Rows from block 7 of the audio encoder of a small contrastive audio-text model, named by matrix and row number. Rows with one number belong to one channel. Each number is 128 + 24 x the weight over its row's rms, rounded and kept within 0 to 255. All counts start at 0. After the name is the row's rms in percent of the matrix's.
After each channel's rows are labels from the 100 clips, of 14976, where the channel reaches its highest value: "lies over" is the class under the peak; "top examples" is what is common among them. Only what is clearly more common there than usual is listed. The data: melodies that start on their tonic, played by one synthesised instrument.
# convs0: first width-11 conv (encoder.blocks.7.convs.0.weight, 160x160x11, each kernel summed), inputs 0-79
# convs1: second width-11 conv (encoder.blocks.7.convs.1.weight, 160x160x11, transposed, each kernel summed), outputs 0-79

convs0.158 095 [150 167 131 116 114 153 149 121 149 112 129  76 142 115 169  59 128 137 112 129 123  93 151 166 105 152 111 142 100 170  96 118  93  94 125 137 160 105 116 117  76 127 154 160 128 135 118 131 102 178  79 112 105 100 105 152 131 120 126 110 126 117 118 163 121  96  88 132 132 131 106 120 147 132 157 143 151 172 140 142]
convs1.158 101 [124 109 122 107 120 127 101 131 129 136  73 146 103 150 140 144 133 105 103 147  98 158 118 134 145 143 168 151 113 144 130  72 130 107 125 115 124 114 118 146 128 146 114 118 103 110 125 145 151 125 120 138 134 156 160 109 116 157 106 135 145 130 109 140 129 131 126  91 111 113 140 152 142 154  96 100  85 114 112 147]
lies over: A#4
top examples: the note E

convs0.38 081 [161 151 131 126  97 155 110 107 141 104 126 146 149 153 128 159  92 138 135 135 128 140 121  83 162 117 162  78 131  99 102 136 137 140 119 100 143  95 143 136  82 125 135 106 115 108 160 131 128 100 149  96 150 125 157 148 144 100 131 103 137 105 139 118 163 106 164  87 112  73 124  94 156  95  83 168 131 115 155 121]
convs1.38 103 [ 85  98 104  94 105 128 112 171 164 147 101 134 143 119 149 109 178 127 152 117 158 156 137  91 131 154 140 103 117 148 116 126 121 125 112 132 135 111 110 137 149 145 161 122 146 135 144 125 118  90 119 154 136 110 152 160  84  85 116 167 126 141  93 132 117 138 148 119  96 112 127 102 108  73 112 121 152  90 123 141]
lies over: F#5; F#4
top examples: the note F#; the note E; pace: fast; tonic: F#

convs0.149 088 [140 142 123  92 164 120  99 138 145 153 103 129 136 105 110 116 158 175 139 137 105 146  84 145 140 128 148 158 160 110 120  98 186 128 114 115 118 135 160 153 159 114 146 168 106 156 110 149 104 131 104 151 175 111 196 141 151  99 115 130 117 108 121 108 114  83 126 134  93 130 154 113 153 133 122  83 114 123 121  95]
convs1.149 106 [106 145 148 106 107 141 183 145 110 126 102  89 157 118 140 161 132 135 126 114 169 139 136  98  98 148 138 108 146 111  96 115 145  81 114 133 179  89 106 136 133  85 134 146 102 159 126 162  85 105 119 154 143 123 130 139 142  93 140 113  97 170 139  74 124 113 146 164 180 152 120 101 102 105 117  96 132 114 133 101]
lies over: G#3
top examples: the note B; pace: fast; the note G#; tonic: B

convs0.29 080 [110 144 111 152 163  92  97 113 178 114 114 116 132  94 115 180 109 158 127 151 127 126 119  89 144 107 108 152 147 169 117 115 180 201 117 129 119 124 131 100 145 142 158 111 119 121 131 135 110 139 103 143 147 133 109 130 174 134 114 134 154 135 124 145 129 134 149  92 181 154 158 127 153 161 155 155  88 142 117 113]
convs1.29 097 [ 63 108 137 118 141 106 120 132 125 192 107 126 100 135 176 122 118 120 143 126 150 161 124  43 126 138 146 133 182 152 119  92 128  85 106 149 150 121 142 113  96  97 112 137  76 127 126 146 134 124 129 122 128 137 147 152 110 104 134 123 116 147 161 114 118 131 125 134 136 128 116 116 125  94 120 112 176 118 119  83]
lies over: F#4
top examples: the note F#; the note G#; tonic: G#

convs0.16 110 [101  93 167 117 127 111 121 101 105 146 162 109 130  96 154 137 149  96 158 151 125 129 102 186 131 142 100 123 150 128 125 100 114 117 126 168 142 145  96 100  83  90 164 117 133 119 127 108 174 126 103  60 128 129 121 153 162 147 134 120 124  69 117 142  96 104  88  97 120 111  91 148 116 131 120 140 137  93 134 151]
convs1.16 119 [164 128 122 122 137 105 133 125 123 163 130 144 159 174 105 120 143 114 113 114 130  93  95 144 125 109  92 128  88 113 117 167 113 125 102 129 138 162 183  81 106 183  98 143 140 110 150 127 151 149 128 120 118 147  96  72 111 108 100 125 113 136 132 127 157 111 157 126 111 140 113 142 130 135 101 199 112 123 108 151]
lies over: F#4
top examples: the note F#; tonic: B

convs0.66 067 [110 101 106 105 122 124 114 116  94 107 144 155 171 134  80 118 151 155 104  89 130  96 138 115 123 164 132 152 121 139  99 179 166 107 137 105  49  79 100 110 157 139 151 108 144 155 111 112 105 157 126 112 125 138 164 110 119 110 152 105 142 120 125 106 150 116 123 123 113 106 122 147 120 181 120  97 147 189 115 123]
convs1.66 102 [122 135 111 144 148 125 106 135  92 159 146  99 130 132 159 159 117 146 152 147 105 121 119  81 159 122 132 123 119 124  90 111 135 152 144 129 167 131 136 121 142 109  84 136 124 116 141 133 106 111 156 143 120 125 126 114 183 131 121 149  91 122 111  61  96 100 123 120 208  99 135  94 119 126 144  83 107  82 110 122]
lies over: F#4
top examples: pace: fast; the note F#; the note D#; tonic: F#

convs0.126 092 [146 124 115 115 122 132 115  99  80  97  91 138 161 116 120 164 113 109 139 114 130 107 114 178 155 112 106 141 141 106 133 142 127 138 108 107 144  77 165 157 110 163 131 130 118 119 129 120 168 118 121 118 111 123 130 109 143 184 147 127 164  80 145 113 164 118 113 170 114 115 144 135 139 130  84 124 132 121 115 141]
convs1.126 071 [109 153 119  85 116 136 139 187 126 100 133 140 135 152  95 133 131 143 129 130 151 147 139 112 110 147 135 101  82 169 116  69  92 132 179 122 142 170 136 166 106 117 141  77 105 192 149 138 140 103 128 119 128  94 133 146  95 102  97 107 152 163  95 113 127 163  99 104 101 108 137 102 168 171  91 151 153 125 134  98]
lies over: no note
top examples: the note F; tonic: F

convs0.127 092 [103 124 119 130 134 108 185 136  98 125 109 122 140 120 110 143 115 103 132 120 138 131 148 110 120 102 121 116 119 161 135  97 137 133  68 123 135 134 136 108 127 133 155 136 107 145 175 151 111 142  96  59 108  87 103 162 106 101 114 103 144 143 121 117 105 130 138 134 113 118 146 172 147 184 129  63 104 149 141 146]
convs1.127 108 [ 68 110 121 126 136 146 115 122 102 145  96 144  99 132 161 108 121 129 152 124 107 125  96  79 137 147 150 140 165 123 161 132 137 105 101 140 133  78  85 156 123  95 132 118 123  99 139 164 105 133 148 143 124 154 143 120 136 160 126  58  90 140 124 138 127 127 131 166 132 172 110 139 125  93 159  81 140 113  96 106]
lies over: B4; B2
top examples: the note E; the note B; pace: fast; the note A

convs0.142 106 [117 108 138 150 108 152 132 133 119 152 134 120  85 110 139 125 101 111 141 165 114 151 136 109 138 153 146 149 108 133 138 140 129 161 133 133 122 148 128 115  97 157 147 143 154 142 108 111  79 137 138 123 132 116 105 120  92 106 147  94 103 141 125 132  98 125 168 124  74 135 140 145 114 107 131 131 135  79  95 171]
convs1.142 081 [176 119  79 149 121 110 126  98 142 111 190 105 101 116 140 137 123 126 123  93 152 120 126 148 105  95 126 110 124 130 158 123 119 122 124 129 118 117 128 143 120  85  94 104 163 129 159 146 166 139 161 137 157  86 142 146  97 159 101 131 139 124 133 177 164 122 142 130 109 139 147 129 134 143 128 156 113 192 133 142]
lies over: E5
top examples: the note E; tonic: E

convs0.103 077 [103 139 101 131 114 119 138 120  65 129 103 144 161 141 121 158 159 156 119 125 148 140  81 120 151 139 104 123 144 144 168 161 128 144 129 116 135 115  96 178 122  89 116  99 127 129 105  91 118 109 118 110 150 115 106  81 115 113 124 159 118 135  90 138  98 106 128 142 102 116 143 122 128 102 152 119 120 114  92 162]
convs1.103 110 [127 117  95 149 132 122 118 125 112 125  73 153 156 146 118 113 115 128 166 131 157 132  92  72 153 148 114 180 131 118 118 129 177 129 143 115 120 110 117 165  97 140 130 121 134 133 162 110 155 131 145 137 131 106 106 159 158 122 119 112 138 160  95 105 111 128 141  94 126 155 170 144 145 141 149  97 115 121  88 109]
lies over: G#5; G#4
top examples: the note G#; pace: fast; the note D#

convs0.131 116 [115 111 142  97 104 115 143 123 132 133 105 130 136 134 108 159 129 121 160 146  76 124 157  87 165 152 126 145 135 134 144 137 152  92  97  66 122 138 104 148  92 135  97 140 145 118  86 116 154  41 126 155 124 110 150 101 133 136 102 139 102 127 155 133 152 109 121 143  99 130 117 144  81 132 141 150 115 122 127 117]
convs1.131 106 [180 157  74 118 134 145 135 116 129  95 169 183 113 115 129 144 133 101  99 127 146 126 113 159  81 129 124 130  96 160 143 138 111 165 148 101 115 140 164  60 136 152  89 152 121 111 145 107 102  96 138 113 149 101 136 153 176 114 103 108 158 136 120  94 156 117 157 140 113 132 120 153  95 146 129 127 151 157  65 155]
lies over: D#5
top examples: tonic: D#

convs0.31 116 [134 105 116 139 110 130 126 160 133  97 147 165 121 129 121 143  81  89 109 139 130 135 150 119 142 114 132 133 125 129 137 111 165 160 150 125 138 132 113 136 117 131 119 146 139  93 139  97 144 141 144 201  70 149  85 105 176 131 111 133 133 137 130  88 127 122 150 131 150 109  96 122 120 154 118 109 115 135 151 135]
convs1.31 109 [ 77 118 146 108 138 119 152 126 187 123 132 126 120 159  90 124 126 113 137 153  92 111 125  75 128 144  90 138 107 109  98 158  98 139 122 105 168 154  82 149 140 140 114 110 130 113 139 117 106 143 130 134 112 113 133  94 145 120 118 146 134 140 149 177 120  81 119  69 153  91 135 131 130 140  89 162 145 129 116 137]
lies over: A#4
top examples: the note A#

convs0.78 124 [141 159 108 129 129 115  81 147 138 146 142  93 131 133 152 108 107 112 150 129 145 117 163 167 156 130 119 137 127 118  92 139 114 147 120 174 107 152 124  99 125 110 108 151  81 135 120 137 112 144 115 126 113 143  90 140 151 141 117 103 137 123 138 130  96 130 130 141 132 127 115 153 125 115 125 130 142 120 137 144]
convs1.78 105 [138  82 123 116 108 135  76 139 127 146 162 164 135  91 110 102 154 125 105 116 139  92 147 129 135 141 149 129 127 124 143 187 109 131 111 133 141 128 149 145 101 157 117 130 134 125 160 130 140 135 151 120 150 148 130 104 149 123 107 112 138 105 113 124 144 119 163 101 136 122 127 105 116 124 146 138 130 127  93 127]
lies over: C#5
top examples: pace: fast

convs0.90 114 [105 114  80 136 143 109  90 125 115 144 135 114 102 122 153 151 120 169 115 106 129 147 107 102 134 129 148 116 145 146 107 101 152 174 158 171 103 134 131 118 133 101 142 143 108 136 118 150  83 116 112 135 102 123  97 102  99 117 136 127 125 152 122 149 129 143 122 145 158 137 118 117 145 124 123 120 126 147 112 122]
convs1.90 088 [129 107 119 117 116  77 152 112 129 138 116 133 132 154 128  90 128 139 113 120 148 111 141 115  88 142 152 145 128 149 134 155  95 120 106 177 148  99 170 137 140 111 110 112 154 112 117 137 167 120 100 150 112 150 124  99 156 110 128 117 114 106 151 125 142 123  95 139 137 129 139 153 146 123 158  88  95 158  91 158]
lies over: B5
top examples: the note B

convs0.17 105 [154 106 137 177 128  89  97 145 149 134 135 153 101 153 106 126 113 133 142 145 118  90 117 143 123 127 103 111 119 153 147 117 124 153 190 127 100 126 155 116 165  99 115 117 163 133 146 120 121 118 128 139 116 196 139 102 134 146 159 132 106 106 137 147 112 135 145 159 159 182 151 128  91 158 129 141 169 120 135 174]
convs1.17 101 [148 111 125 113  83 131 134  88  95 185 151 124 101 176 113 142 142 118 221 122 137 118 126 180 113  98 109  95 118  94 120  94 127 120 129 102 164 138 116 171  93 175 166 131  73 128 123 115 130 118 163 146 128 126 107 149 106 124  97 131 137 137 126 125 140 124 119  98 123  81 117 123 143 125 129 122  70 133 126  98]
lies over: no note
top examples: the note D#; staccato; tonic: D#

convs0.99 088 [128 145 123 114 161 133 162 126 131 140  82 111 140 132 111 143 142 148 126 135 103 175 134 102 103 155 121 116 163 149 106 127  95 114  86 149 145 100 150 139 120 133 110  99 148 126 159 115 115 135 137 128 107 102 157 144 166 105 115 149 130 115 152  81 117 120  76 153 132 136 171  95 164 143  95  80 120 145  82  99]
convs1.99 137 [120 115 100 100 126 144 109 156 102 116 102 148 119 103 137 114 106 148 109  85 142 146 115  86 132 144 167 100 114 155 139 142 121 125 124 106 169 117 131 153 166  70 146 129 107 167 141 155 132 127 124 130 116 121 132 145 132 156 147 162  87 122  66 121 152 166 135 131 150 117 140 160 119 133 138  90 130 118  99 126]
lies over: F5
top examples: the note C#; the note F

convs0.25 110 [126 139 136 126 153 136 167 141 116 110  97 138 104 146 142 173 138 107 147 136 123 103 180 112 121 130 114 163 135 116 100 144 149  85 124 138  77 109 140 124 181 129 108 109 110 110 128 116 160 173 147 157 155 115 113 110 166 106 133 175 128 174 180  71 139 159 152 143 123 126 120 172 138  95 130 152 111 160 134  89]
convs1.25 096 [103 135  93 157 156 113 128 149 114  81 151 114 132 130 124 104  75 123  75 112 142 129 118 150 146 109 124 146 136 121 129  97 155 118 132 138 148 156 164  70 129 140  91 111 113 139 111 126 119 102 106 126 130 125  97 114 145 102 121 120 165 107 100 232 103 143 101 138 122 191 113 125 135 149 157 166  99 125 133 153]
lies over: G3; G4
top examples: the note G

convs0.154 088 [129 124 128 104 123 157 142 142 112 141 118 166 125 162  93 138 122 123 132 145 170 157 150 132 171  86 134 189 102  89 127 101 132 157  82 154 124 112 106 135 150 179 102 159 143 148  86  86 154 133 117 146 107 126 147  85 115 111 120  98 114 140 148 138  98 127  98 136 132 138 113 118 138 120 161 147  98 143 135 129]
convs1.154 062 [126 162 156 124 163 123 101 112  92  55 135 108 127  98 146  64 137 147 137 126 137 116 135 110 153 152 101  79 170 155 129 141 132 143 150 139 126 111 133 171 121  71 166  89 129  93 161 129 158 106 115 101 143 118 109 119 166 135 145 152 118 135 140 147 125 130 192 109 101 124 134 133 124 131 121 138 154 128 142 166]
lies over: F#5
top examples: the note F#; pace: fast; the note C

convs0.3 095 [ 90 150 153 121 131 147 125 113 100 103 136 121 119 143 112 121 181 149 142 118 185 100 138 137 130 163 133 157 146 158 149 120 115 198 115 151 122 130 120 128  89 122 124  94 106 160 132 126 157 142 132 113 145 147 145 118 110 141 147 137 133 133 112  81 123 123 142 125 126 100 164 191 166 115 163 128 126 155 137 119]
convs1.3 082 [197 101 114 146 167 116 106 154 140 134 121 112 163  89 151  66 123 117  85 175 110  98 123 182 166  84 104 108 121 146 122 171  89 138 126 156 136 132 118 129 125  99 120 137 152  90 147 146 137 132 140 107 176 107 106 186 107  93 116 139 139 153 102 150 130 151 149 119 112 121 138 132 162 122 112 176 131 161 103 120]
lies over: G#5
top examples: pace: fast; the note C#; the note G#

convs0.115 098 [158 123 143 120 115 120 173 133 121 113 108 123 121 150 173 125 150  91 151 111 123 135 105 112 118 158 122 144 137 134 133 112 138  99 115 157 141  93 158 134 121 148 124 146 113 132 104  96 183 125 134 125 183 118 122 129 167  98 114 109 144 158 148 108 124 135  86 119 142 163 104 135 122 127 135  96 107 143 164  75]
convs1.115 074 [132 135 142 128 148 113  96 143 116 122 176 144 162 137 118  99 112 121  75 141 172  96 132 146 145 101 110 153 104 111 129 188 135 129 117 117  83 131 109  32 140 134 112 170 131 118 160 110 128 126 116 124 135 113 158 136 114 134 178 170 106 105 148 166 121 147 159 168  82 105 125 116 111 109 132 166 140 122 111 169]
lies over: G3
top examples: the note G; pace: slow; tonic: G

convs0.109 087 [100 151 165 148 118 143 128 146 134  93 116 101 153  80 175 132 132 106  89 138 126 146 134  86 102 149 110 156 138 159 151 112 134 138 152 148 149 150 120 147 125  95 141 124 116 116 139 143 147 157 136 130 171 115 110 146 131 138 121 125 101 177 164 130 137 135  55 116 158 152 144 104 138 104 113 165 104 127 135  82]
convs1.109 054 [157 141 120 112 124 100 136 106 110 123 143 117 129 174 119 137 131 150 140 140 143 121 116 168 183 148 160 110 125  72 155 162 122  88 114 141 100  64 158 141 121 158 158 112 140 144 111 134 150 120  89 108 100 167  95 186 116 162 172 105 133 151 130 158 135 125 168 159 121  90 100 132 119 158 124 101 157 107 126 139]
lies over: E5
top examples: the note E; the note G; tonic: E

convs0.72 107 [118 160 102 156 142 143  92 112 100 145 123 112 119 119 145  87 145 102 102 139 108 159 116 162 139 107 141 139 115  99  98 119 150 159 123 128 125 121 160 134 139 116 131 125 122  38 131 133 110 145 149 159 121 173 149 123 142 179 112  75 119 107 121 125 109 151 148 111 145 133  98 129 142 140  82 140 156 118 109 135]
convs1.72 123 [132 143 129 132 110 118  95 149 130 177 145 202 134 138  97 192 127 139 122 142 126 101 138 105 129 121 144 132 115 145 114 172 127 145  92 141 135 124 102 128 109 145 156 131 154  61 111 107 162  85 105 127 111  91 121 121 140 130 124  63 129 154 129 101 132 125 125 135 112 145 136 134 117 113  95  70 111 124 144 166]
lies over: C#5
top examples: the note C#; the note A#; pace: fast; tonic: A#

convs0.22 090 [127 147 105 122 109 120 157 150 104 117 177 119 128 146  86 148 114  84 147 119 141 109 118 154 166 141 102 148 134 145 171 149 131  85  89 131 142 154 113 107 158 133 130  89  90 146 134 103 188 160 118 136 127 142 113  95 117  90 119 132 104 113 116 133 126 122 124 177 116 186 101 156 123 112 168 143 156 142 122 166]
convs1.22 072 [146 147 171 115 102 161 109 127 111 100 130  96 130 134 142 119 159 143  88 142 112 149 115 137 103 114 133 161 100 112 127  94 127 138 145 147 129 183 192 151 119 126 107 140 186 142 111 116  73 110  97 124 127 109 117 119 104 126 163 111 116 124 180 171 157 124 108 109 143 115 131 130  92 131 136 155 127 156 157 129]
lies over: G#3
top examples: the note A#; tonic: G#

convs0.2 098 [141 138 168 127 148 157 157 108 150 128 162 113 126 115  88 146 110 134 164 122 103 135 130 103 150 100 164 135 154  94  91 140 177  67 164 127 102 124 125 153 112 118 100 122 127 167 129 119 128 108 105 143 108 171 135 152  82  85 159 117 159 112 152 132 111 122 138 113 124 122 199 139 163 136  98 151 117 118 101 113]
convs1.2 076 [153 142  94 115 108 117 109 151 111 170  91 124 117 130 145 120 107 154 170 124  99 139 124 141  99 173 123 150 128 111 102 113 141 143  91 170 190 135 162 130 122 152 124 133 124 119 132 145 169 115 118 125  89 114 129 106 156 116  73 103 138 124 117  82 148 148  90 140 173 153 122 107 124 132 150 111 145 129  89 121]
lies over: F5
top examples: the note F; the note C; pace: fast; tonic: C

convs0.84 075 [105 162 140 114 140 157 138 114 127 160 137 161 150 110 128 162 119 135  81  69 106 157 126 117 152 107 171 130 129  91 138 133  93 137  68 157 155 130  95 142 105  85 188 145 127 155 126 149  99 132  91  95 116 152 155 148  77 109 138 140 135 107 131 156  98 125 114 126 127 155 138 133 141 119  82  56 127 146 133 101]
convs1.84 126 [106 202 114 112 154 101 155 129 114 112  99 136 199 143 132 117 190 165 109 138 105 137 128 106 115 171 141 149 130 183 147 135 101 148 103 123 117  83 131 133 108 111 128 138 120 111 140 139  95 135 113  96  94 152 173  72 101 103 119  73 118 169 138 138 107 140 154 160 109 119 146 119 122 127 131  78 172 145 144 131]
lies over: E5
top examples: the note E; the note F#; the note D#

convs0.119 105 [ 93 129 130 140 178 122  92 148 170 121 112  97 135 104 136 114  89 112 127 101 121 125  71 123 135 145 140  96 127 153 123 121 217 162 197 100 127 108 159 102 131 119 121 145 128 144 160 131 164 104 159 151 135 143 136 104 142 116  67 108 115 151 101 164 114 126 123 169 157 140 169 119 128 137 118 119  99 113 152 120]
convs1.119 086 [105 134 168 138  98 118 133 117  89 222 109  93 138 181 123 153 149 126 149 133 132 137 133 105 146 132 155 126 119 130 154 111 120 102 111 173 134 159 121 163 133 128 121 141 125 121  96 132 143 107 124 141 117 119 131 191 133 128 138 127  64 150  95  89 115 136  88 155 144 135  93 145 106  91 120 117  94 111  69 121]
lies over: F#5
top examples: the note F#; the note G#; pace: fast

convs0.56 118 [114 127 167 153 138 142 117 114  95 124 100 141  81 143 107  99  88 164 112 119 144 126 145 145 136 150 149 123 129  96 103 145  77 215 155 121 142 174 130 148 145 144 153 103 121 110 135 157 147 123  88  91 142 153  80 130 119  80 127 114 137 142  96 133 135 121 108 110 132 109 176  94 119  85  78 168 143 137 145 126]
convs1.56 138 [ 59 150 127 139 118 133 151 122 146 139 124 120 131  99 139 101 184 144 132 117 141 198 145 139  70 166 122  98 132 145 100 116 158 116 127 132 127  97 174 143 133 201 158 137 102 100 133 128 150 112 117 132  93 135 126 135 108 129 124 138 177 128 141 133 150 124 116 131  99 128 105 139 161 129 112 130 150 111  96  89]
lies over: F5
top examples: the note F; the note C; tonic: F

convs0.36 117 [133 128 116 118 147 174 143 108 120 139 108 122 130 127 122 134 126 144 118 104 139 124  25  92 128  90 154 149 137 116 123 127 139 101 110  79 134 153 114 147  98 130 134 105 122 103 117 124  97  86 141 101 197 111 123 131 124 116 108 170 141 204 147 136 144 137 113 136 144 145 170 126 143  94 133  91 142 119 102 119]
convs1.36 110 [102  97 119 131 136 111 135 113 125 138 159 111 154 111 141 152 131  87 134 111 130  70  60 121 155 166 111 107 140 109 125 145 107 136 130 129 125 135 149 103 102  88 139 123 142 114 128 122  67  99  92 126 118 127 136 103 141 129 141 115 138 108 177 170 130 120 144 142 114 153 104 124 130 124 119 150 166 143 116 121]
lies over: G#5; G#3
top examples: the note G#

convs0.77 100 [122 114 110 127 135 148 131 138 144 109  96 116 128 115 139 142 144 133 153 127 136 123 159  89 129 131 138 102 147 147 135 131  68 102 107 154 150  69 138 132 126 147 152 127 114 136 119 103 124 101 132 223 177 102 145 145  58 119 124 130 132 119 116 134 124 155 154 142 126 145  89  85 135 131 133  95  97 157 155 127]
convs1.77 100 [147 119 126 126 126  94 139 132 121  70 151 141 119 154 113 137 131 129 101 140 132  95 180 139 130 146 142  88 111 158 162 147  90 105 169 143 133  82 174  66 127 127 108 126 125 148 142 114 125 113 160  94 134 160 111 134 109 127 145 114 120 134 116 129 176 123  98 131 117 128 134  95 141 151 130 156 135 143 110 139]
lies over: E5
top examples: the note A; the note E; the note B; pace: fast

convs0.138 121 [131 151 143 142 142 122 158 131 140 105 104 132 124 117 159 155 152 132  63 133 129 117 149  79  99 140 144 127 122 156 137 185 177 108 123 151 114 122 118 106 130 118 143 138 138 123 154 144 110 124  95 175 114 106 149 146  15 143 153 109 139 126 100 128 118 142 150  88 111 139 112 157 150 127 104 105 134 119 133 142]
convs1.138 098 [133 104 164 125 136 103 113 110 113 112 114 110 123 125 153 136 153 125  84 167 113 131  97 162  84 154 126 146 102 111 131 161 116 116 145 146  96 128 130 138 134 157 117 115 155 141 140  82 101 151 148 122 135 101  90  83  56 110 124 116 133 118 170 159 154 140 132 115  84 143  91 115 112 111 128 130 144 129 104 141]
lies over: E5; B3
top examples: the note D; the note E; the note B; tonic: E

convs0.50 086 [153 138 140 155 149 134 145 113 121 128 189  73 169 159 138 156 161 130 144  73 148 116 117 155 103 110 113 131 118 137 105 115  81  85 104 107 150 109 160 144 150 124 113 107  70 130 103 127 101 137 166 136 147 161 105 139 150 109 148 149  95 114 177 136 123 165 130 142 140 132 191 131 124 160  65  97 125 116 115 109]
convs1.50 073 [115 182  92 154 139 182 136 128 142 136  78 137 148 120 123  84 133 138 127 122 126 124 142  79 153 136 104 177 123 134 118 116 138 131 138  92 149 160 101 118 118 133 130 115 149 148 131 162 151 152  98 129 136 108 127 148 123 120 119 128 152 136  59 136 118 136 136 139 119 136  95 108 126 118 148  99 102 113 154 139]
lies over: G5
top examples: the note G; the note F

convs0.28 124 [131 123 138 124 122 125 164 116 106 133 123 120 136 105 144 156 146 131 124 136 144 159  93  98 131 127 134 125 174 155 142 154 136 148  96 105  95 108 131 131 141 126 139 186 134 127 139 120 114 108 112 123 133 111 119 125  83 154 117 130 126 116 129  82 137 124 141 120 133 104 128 111 121 132 195 102 104 141 118 102]
convs1.28 119 [153 125 116 116 157 144 128 145 134  86 137 110 166 110 108 162 131 130  84 129 104 104 195 136  97 141 122 119 133 107 127 132 136 149 113 119 127 155  99 105 124 152 125  82 124 119 144 126 132 148 143 115 156  99 132 122 116 152 115 156 153 144 162 168 119 137 147  96  89 148 152 127 124 121 124 151 126 144 147 145]
lies over: B5
top examples: the note B; the note C#; the note F#; pace: fast

convs0.88 079 [127  96 139 102 119 116 155 126 123 106 136 150 127 133 106 155 108  99 113 107  84  76  82  95 127 105  96 136 123 138 146 139 132 118 143  94 132 151 105 155 139 121 107 110 133 151 116  99 117 108 147 130 107 132 114 122 103 166 132  79 147 121  98 178 121 151 132 128 125 150 115 115  98 101 157 135 151 161  99 124]
convs1.88 101 [ 98 149 119 111 128 126 112 168 140 154 111 138 141 112 116 111 115 149 151 138 128 162 146 110 132 139 160 159 125  97  96 114 101 111 127 150 170 147 149 154 125 116 149 155 122  90 131 138 134 107 130 118 131 141 177 156 131 109 121 185 149 131  69 124 141 129 127 127 156 122 133 103 128 129 152  91 135 111 124 116]
lies over: F5
top examples: the note D#; the note F; the note A#; tonic: F

convs0.6 077 [151 150 102 163 121 111 124 168 153 113 127 115 160 113 145 156 128 155 126 132 137 109 132  83 122 161 139 151 152 153 125 100 124 173 105 161 119  98 127 124 113  95  84 155 127 102  85 164 112 145 119 137 143 115  85 142 120 163 128  97 121 165 114 137 112 122 119 128 157 121 147 133 139 116 144 127 136 103 141 146]
convs1.6 089 [ 89 126 127 132 140 113 141 136 120 191 118 143 148 141 125 131 113 124 101 154 143 138 145  73 103 144 121 110 135 127 147 170 108 127 144 140 102 116 135 139 152  83 137 118 102 129 175 116 137 116 119 115 113 114 151 190  96  98 126 151 100 108 128  83  95 103 158 156  97 159 110 140 107 117 146  37 113 109 132 145]
lies over: F#4
top examples: the note D; the note F#; the note A; pace: fast

convs0.110 090 [127 116 115 149 105  94  89 101 132 154 150 136 128 150 111 127  94 120 117 108 153 104 125 148 147 132  84 106 119  81 163 133 145 136 144  58 136 188 160 136 125 104 154 126 146 121 135 131 132 164 114 165 136 143 107 124 104 126 151 110 135 147 158 140 158 141 177 170  86 148 142 126 142 154 108 150 151 118 121 177]
convs1.110 088 [189 113 168 123 109 163 156 117 119 201 146 105 111 186 126 149 165 154 181 156 100 142 122 153 109  86 144 159 109 113  71 102 135 164  97 121 115  97 128 198 119 168 124 119 129 164 128 121 131  90 148 133 127 130 142 131 141 125 128 116 117 109 138 153 151 116 112  91 123 116 132 150 105 121 129 109  83 134 165  97]
lies over: F#5
top examples: the note F#; the note C#; tonic: F#